From a checkpoint of a small segmentation model: encoder widths [32, 64, 128].
Rows from block 15 of the encoder of a small segmentation model, named by matrix and row number. Rows with one number belong to one channel. Each number is 128 + 24 x the weight over its row's rms, rounded and kept within 0 to 255. All counts start at 0.
After each channel's rows are labels from the 100 images, of 14976, where the channel reaches its highest value: "patch colour" is the nearest of a few named colours to the mean colour under the peak; "top examples" is what is common among them. Only what is clearly more common there than usual is listed. The data: coloured fractals of 300 iterated function systems on busy backdrops. In brackets: how many of the 100.
# convs0: expand pointwise conv (encoder.blocks.15.convs.0.weight, 768x128x1x1), inputs 0-127
# convs1: depthwise 3x3 conv (encoder.blocks.15.convs.1.weight, 768x1x3x3), a 3x3 kernel
# convs2: project pointwise conv (encoder.blocks.15.convs.2.weight, 128x768x1x1, transposed), outputs 0-127

convs0.702 [148 102 124 119  81 145 146 155 129 135 109 139 147 115 127 123 158  95 147 113 171 102 182 113 132 142 139 117 134 122 134 132 115 146  92 114 148 128 183 133 146 122 106 105  63 129 112 138 120 139 142 137 147 152 133 169  94 120 127 116 121 131 141 135 129 115 104 157 173 118 163 148 126 131 148 121 152 166 104 114 145  97  86 123 160 133 143 131 119 109 119  65 158 150 152 133 163 131 158  74 110 120  89 109  93 120 138 129  87 163  97 153  59 132 129  98 151 115  81 115 100 129 129 130 126 123 148 110]
convs1.702 [124 164 159 166 142 127 124 161 144]
convs2.702 [ 97 125 157 103 125 145 153 160 136 124 136 127 152 148  70 148 140  96  90 136 146 120 157 115 127 169 103 108  97 114 121 149  68 113 119 103 152 197 121 113 127 125 136 109 153 146 124 145 166 124 133 122 100 130 151 131 152 139 122 158 109 131 146 115 166 123 193 108 145 174 110 132 125 132 115 147 128 143 147 121 148 150 117 122 140 131 151 153 145 125 133 140 138 124 122  99 120 122  89 103 129 168 164 116 161  98 155 102 122 110 214  95 159 162  89 121 124 134 156 115 128  93 116 130 127 134 162 122]
patch colour: pink (47); white (26)
top examples: sparse (85)

convs0.567 [146 121 152 127 109 146 124 182  92 146 146 133 151  92 154 110 129 124 100 102 154 110 150 121 125 124 140 101 198 116 144 119 109 125 126 119 125 167 139 117 153 147 109 111 107 163 116 112  99 112 130 161 129 156  82 144  97 105 102 155 136  83 137 106 126 110 113 168 138 116 138 107 159 151 186 135 127 139 135 122 121 119  94 123 136 104 161 140 100 113 116  87 179  93 133 145 142  92 153 112 140 110 101 138 138 140 179 114  94 136 133 111  77 116 102 128 151 150  73 136 119 126 114 121 124 171 140  84]
convs1.567 [153 132  99 131 148 111 101 107 171]
convs2.567 [123 110 122 130 111  97 132  71 173 108 116 161 128 185  93 202 138 107  72 134 106 108 150 108 147 117 147 116 105 103 115 141 165 109  90 149 142 142 175 141 129  79  96 132 127 104 102 129 120 131 129 125 133 107 155  95 161 148 140 103 120 174 124 100 116 111 159 153 174 131 119 139 141 144 137 128 130 134 142 118 136 159 125 141 141 131  93 122 144 159 150 139  90 155 144  96 136 142 130 121 138 102 164 116 140 172  95 105 146 128 104 161 159 150 140 157 123 126 108 108 128 106 159 173 117 119 116 136]
patch colour: pink (47); white (38)
top examples: sparse (97)

convs0.668 [103 135 127 128 117 107 110 138  99 124 143  98 145  77 123 113 134 127  85 137 113 133 124 142 133 106 139 131 133 119 111 102 106 120 153 135 128 156 133 109 102 129 137 105 145 117 201 130 142 120 171 104 101  93 117 163 185 147 128 145 118 125 108  87 118 134 145 100 131 135 120 110 142 162 103  96 131 120 160 137 198 147 142 116 115 115 102 121 118 144 111 141 128 153 163 113 107 105 125 130 103 102 147 154 137 166 135 212 165 120 107  69 151 119 124 146 150 111 128 149 130  97 122  84 167 111 101 101]
convs1.668 [173 102 128 164 119 109 126 111 107]
convs2.668 [107 114 158 154 139 120 132  93 115  98 165 133 133 109 129 109 106 115 106 126  93 137 101 149 168 102 127 145 132 115  83 123 114  97 126 141 104 141 114 141 131 102 144 150 144 131 171 156 116  91 142 118 135 107 141 111 171 115 120 123 150 105 149 115  97 140 154  99 167 116 128 128 127 196  89 117 104 113 144 151 131 131 120 138 114 113 112 169  88 113 121 127 128 160 162 119 102  80 124 154 116  85 177 151 142 167 147 175 157  86 129  97 152 106 130 114 127 100 141 127 163  89 109 104 134  99 101  77]
patch colour: brown (61)
top examples: grey (65)

convs0.358 [130 124 143 140 175 110 139 116 130 114 127 126 129 112 110 114  99 112 139 100 124 133 106 152 144 112 119 148 135 129 103 106  95  93 143 138 121 156  96 125  86 127 148 162 170 127 164 142 133 126 165  91 105 135 154  71 167 202 133 151 152 151  97 125  93 165 162 102 134 169 138 100  94 134 134 125 123 103 139 160 166 135 154 174 131 127 103 146 138 117 100 129 126  96 134  96 106 115  90 141 142  99 158 157 151 150 155 159 106 107 154 124 144 131 101 112 143 120 133 159 169  90 128 121 159 107  94 114]
convs1.358 [107  97 128 112 126 108  84 109  99]
convs2.358 [156 142 101 112 114 152 159 138 145 170 121  77 125  90 162 125 151 105 137 157 124 147 146 138  87 140 115 106 137 174 168 114 117 164 162  96 146 110 150 105 143 120 116  98  90 152 134 103 111 167 145 130 111 143  99 161  90 134 139 127 121 130 102 180 160 107 100 152 121 161 118 116  91 102 104 107 156 153 155 106 134 149 109  99 155 121 144 157 148 144 117  78 151 114 104 145 159 149 163 113  82 106  97 138  90 110 100 124 112 142 122 122 120 140 114 144 153 132 119 143 126 139 160 100 156 151 168 142]
patch colour: black (38)
top examples: sparse (85)

convs0.244 [137 120 175 138 107 158 103 170  75 120 151 172 140  80 121  98 144 124  99 112 133 139 132 132 150 166 131 117 161  79 135 120 105 147  83 134 143 143 145 109 181 130 114  92 106 132 149 110 117 127 157 152 123 129 125 169 129 113 103 158 109 100 138  86 135 102 120 154 157 122 143 127 118 147 137 102 142 159 153 123 145 109 112 150 110 121 175 147 102  85  64 138 159 128 151 112 127  89 136 117 143 108  72 128 121 129 143 127 146 109 142 128 113 104 123  82 151 152  94 123 125 124  74 104 125 114 113 120]
convs1.244 [100 142 140 111 119 154 164 127  87]
convs2.244 [120  97 103 131 150  83 133  75 170 121 119 104 109 182 115 167 124 119 109 130 114 118 126 116 135 108 148 142  82 132 133 138 156 109 126 140 123 134 158 165 110  81 126 146 147 109  92 174 145 108  99 128 136  81 164 102 135 156 149  93 137 152 115 145 105 138 153 127 140 114 116 142 149 137 134 170 119  95 133 134 141 137 160 155 122 165  94 120 148 168 161 154  82 179 118 124 135 144 130 148 119 126 151 104 131 146 108  88 131 142  97 163 143 132 157 175 101  92 104 135 138 131 154 177 118 108 131 139]
patch colour: pink (43); white (27)
top examples: sparse (82)

convs0.432 [138 126 133 167 161 120 129  91 141 100 113 127 106 144 128 138 115 133 147  89 123 165 110 149 140 142 125 133 146 125 104 119 104  79 172 142 115 120 104 108  96 111 171 161 191 129 122 129 113 151 179  86  88 102 148  64 124 163 137 151 134 134 123 115  79 150 138 114 128 118 120 122 108 133 113 119 107  94 152 148 152 158 157 160  98 118 102 185 128 111 125 156 127 133  99 108  78 140 111 127 147 104 145 155 142 149 131 140 104 129 127 123 139 127 106 149  90 119 114 135 165  84 110  99 143 123  85 150]
convs1.432 [121 104 128  98 119  86 125  86 121]
convs2.432 [132 145  95  93 119 127 169 120 146 158 128  52 132 125 155 147 154  86  96 152 124 156 142 145  95 134 108 116 151 174 123 137 121 154 156 108 143 111 131 112 134  86 103 112  92 147 132 112 129 154 121 112 131 124 109 130 105 121 159 103 116 125 105 179 151 111 111 131 128 182 114 107 109 112 108 128 153 144 146 110 144 151 123 107 148  95 139 157 141 166 135  63 132 111 116 107 156 138 160 110  97  81 119 126  89 107  94 145 100 124 156 116 115 142 130 155 173 138 141 144 161 117 163 120 153 164 158 114]
patch colour: black (35)
top examples: sparse (65)

convs0.703 [130 109  72 111 120  99 166  88 148 139 104 147 114 164  93 123 136 127 143 186 113  77 136 117 117 114 126 124 125 131 156 162 144 138 133 135 120 127 119 144 111 114 123 129 143 125 132 137 107 171 141 115 118 112 138  99 112 151 137 109 129 133  95 135 128 133 176 101 154 183 135 153 104 124  93 117 135 127 130 128 119 149 198 103 130 134  49 111 153 153 141 154  94  98 110  88 176 136 119 124 153 104 142 124 133 145  85 135 136 102 145 137 108 162 154 139  80 116 128 125 116 135 173 152 156 125 117 157]
convs1.703 [103 109 112 140 135  76  99 112 124]
convs2.703 [107 103 148  51  97 135 151 131 160 157 129 114 181 127  84 148 161 100 124 173 132 124 154 122 111 133 128 106 133 145 142 132 108 137  92  95 151 186 122 100 136  99 111 109 105 144 140 128 128 148 131 131 155 120 114 179 166 165 155 148 110 153 119 154 153 116 141 149 134 130 115 120 123 144 158 114 147 141 145 110 153 164 136  89 149 121 124 117 111 133 137 118 134  98 152 126 159 154 156  99 121 124 159 148 108 105 121 140 144 117 158 121 153 158 125 121 180 134 135 145 127 148 147 164 128 153 206 153]
patch colour: pink (43); white (29)
top examples: sparse (96)

convs0.604 [140 133  90 160 123 135 117 169 117 154 119  90 125 121 159 104 146 122 146 128 146 131 155 100  67 166 159  95 125 100 155 158 125 175 114 133 155 106 137 113 172 156 103  76 115 117 132 113 135 117 119 118 139 114 100 144  80 126 102 125 113 157 129 133 143  79  85 135 113 108 124 152 138 145 131 145 142 173 147  95 114 108 131 111 113 146 178 135 101 129 120 110 164 152 132 115 169 114 119 110 128 149  79 139 133 101 110  88 129 150  93 124  90  84 112 136 156 151 127 170  79 123 134 130 120 134 149 113]
convs1.604 [140 187 143 127 122 133 134 163 120]
convs2.604 [120 119 116 130 129 119 117 124 106 131 140 117 113 155 124 106 133 160 113  85 107 153 130 129  86 176 121 120  99 115 145 115  82 106 142 127 155 138 110  96 131 117 136 120 173 131 168 110 144 124 146  82  88 110 134  96 136 129 118 153 110 116 128 112 107 110 127 108  76 149  94 161 138 150 113 151 121 124 176 129  83 115 127 122 126 142 123 109 121 144 140 133 116 138  76  95 103 101 121 125 158 154 154 187 166  90 133 133 115 122 177 124  92 117  86 120  84 150 163 135 112  47 131 138 117 141 125 103]
patch colour: white (26)
top examples: sparse (67)

convs0.370 [106 122  56 111 118 125 155 148 128 167  86 125 101 115 145 133 160 134 112 148 139  91 135 103 109 136 146 115 124 124 145  97 142 148 204 141 148 157 125 129  86 156 144 117 115 140 108  87 114 131 112 112 107 123 140 158 104 130  99 143 101  84 146 119 125 130 125 138 144  98 158 124 165 154 144 108 122 133 126 124 157  97 131  54 108 132 138 128  85 121 110 117 148 152 118 158 129 105 142  90 119 135 106 116 170 118 145  99 184 140 125 164 112 112 150 104 146 143 165 140 106 129 135 149 103 151 125 177]
convs1.370 [133 123 136 134 193 112 132 107 134]
convs2.370 [143 116 117 155 115 150 145 146 144 141 138 129 121 112 113 159 154 103 136  92  99 146 145 118 100 123 143 104  57 156 162 161 100 128 144 113 157 137 144 142 146 120 137 123 137 141  63 112  97 142 146 117  84 118 173 118 126 129 153 141 116 128 135 125 142 117 114 183 134 160 147 115 111 144 119 142 145 134 140 114 121 140 131 157 142 186 119 157 110 168 155 155 125 141 109 137  97  94 147 112  91 163 124 170 147 152 143  99 152 179 161 160 173 166 114 127 122 104 141 110 122 158 170 124 171 103 118 130]
patch colour: brown (53)
top examples: orange (26)

convs0.116 [125 137 141 154 165 115 120  95 131 110 116 143 120 123 119 129 116 141 136  97 121 154  93 162 141 134 134 129 134 115 105  99 108  89 159 143 122 134 101 110  77 124 172 152 193 125 136 124 125 139 176  71 100 103 147  79 154 186 144 146 136 137 123 100 106 152 164  99 121 153 126 106 101 128 126 112 101 104 162 146 152 155 165 154 107 122 106 155 141 128 128 164 116 113 100 103  90 143 100 142 153 106 144 160 167 141 161 124 108 113 132 113 164 118 102 130 117 132 143 148 150  81 104  98 150 109  96 135]
convs1.116 [115 110  99  97 120  97 126  93 101]
convs2.116 [138 137 115  87 118 143 144 133 160 158 115  76 134 119 153 161 155  94 122 140 131 144 145 138  89 142 120 104 140 177 136 116  94 155 153  90 146 117 155 100 146  99 112 107  95 148 145 101 130 141 141 115 130 133  96 146  90 138 154 111 122 151 116 180 165 107 103 156 133 166 114 120 105 107 124 108 156 153 138 107 136 142 108 103 154 120 154 176 167 163 125  68 140 113 117 130 157 135 167 108  81  94 125 132  90 121 110 156 104 147 125 119 104 133 120 145 168 147 121 135 145 125 162  97 164 159 157 137]
patch colour: black (33)
top examples: sparse (79)

convs0.454 [149 122 129  94 101 122 100 169 134 173 125 131 102  91 128 135 130 142 148 129 132  91 133 113 153 140 133 111 137 125 142 103 136 129 128 125 136 165 119 111  90 140 141 111 138 165 156 118 119 138 130 166 123 126 106 168  99 159  75 169 107 118 134 146 130 140 128 144 172 148 155 113 148 123 152 154 135 125 101 129 188 105  96 127 129 158 148 115 113 127  96 113 153 152 151 105 191 129 194 117  74 160 120 110 164 123 172 117 110 121  80 113 109  99 126 127 136 149 106 120  88 124 101 168 137 114 159 156]
convs1.454 [133 172 133 168 149 157 135 146 133]
convs2.454 [160 100 106  78 130 155 130 196 148 139 106 106 108 123 136 122 138 132 150 100 151 121 133 117 130 124 130 117 124 146 144 136  75 144 175 108 148 176 129 115 105 127 158 117 171 139 129 148 133 127 100 144 100 100 126 165 123 125 115 175 103 197  88 152 141 129 160 119 146 113 124 123  94 106 134 145 146 127 132 117  87  89 142 164 142 147 150 162 129 142  94 141 157 116 135 102 169 157 151 109 104 161 175 130 164  92 148 111  99 128 157 123 128  97 111 140 124 111 136 105 110 143 112 123 134 141 131 173]
patch colour: white (32)
top examples: sparse (73)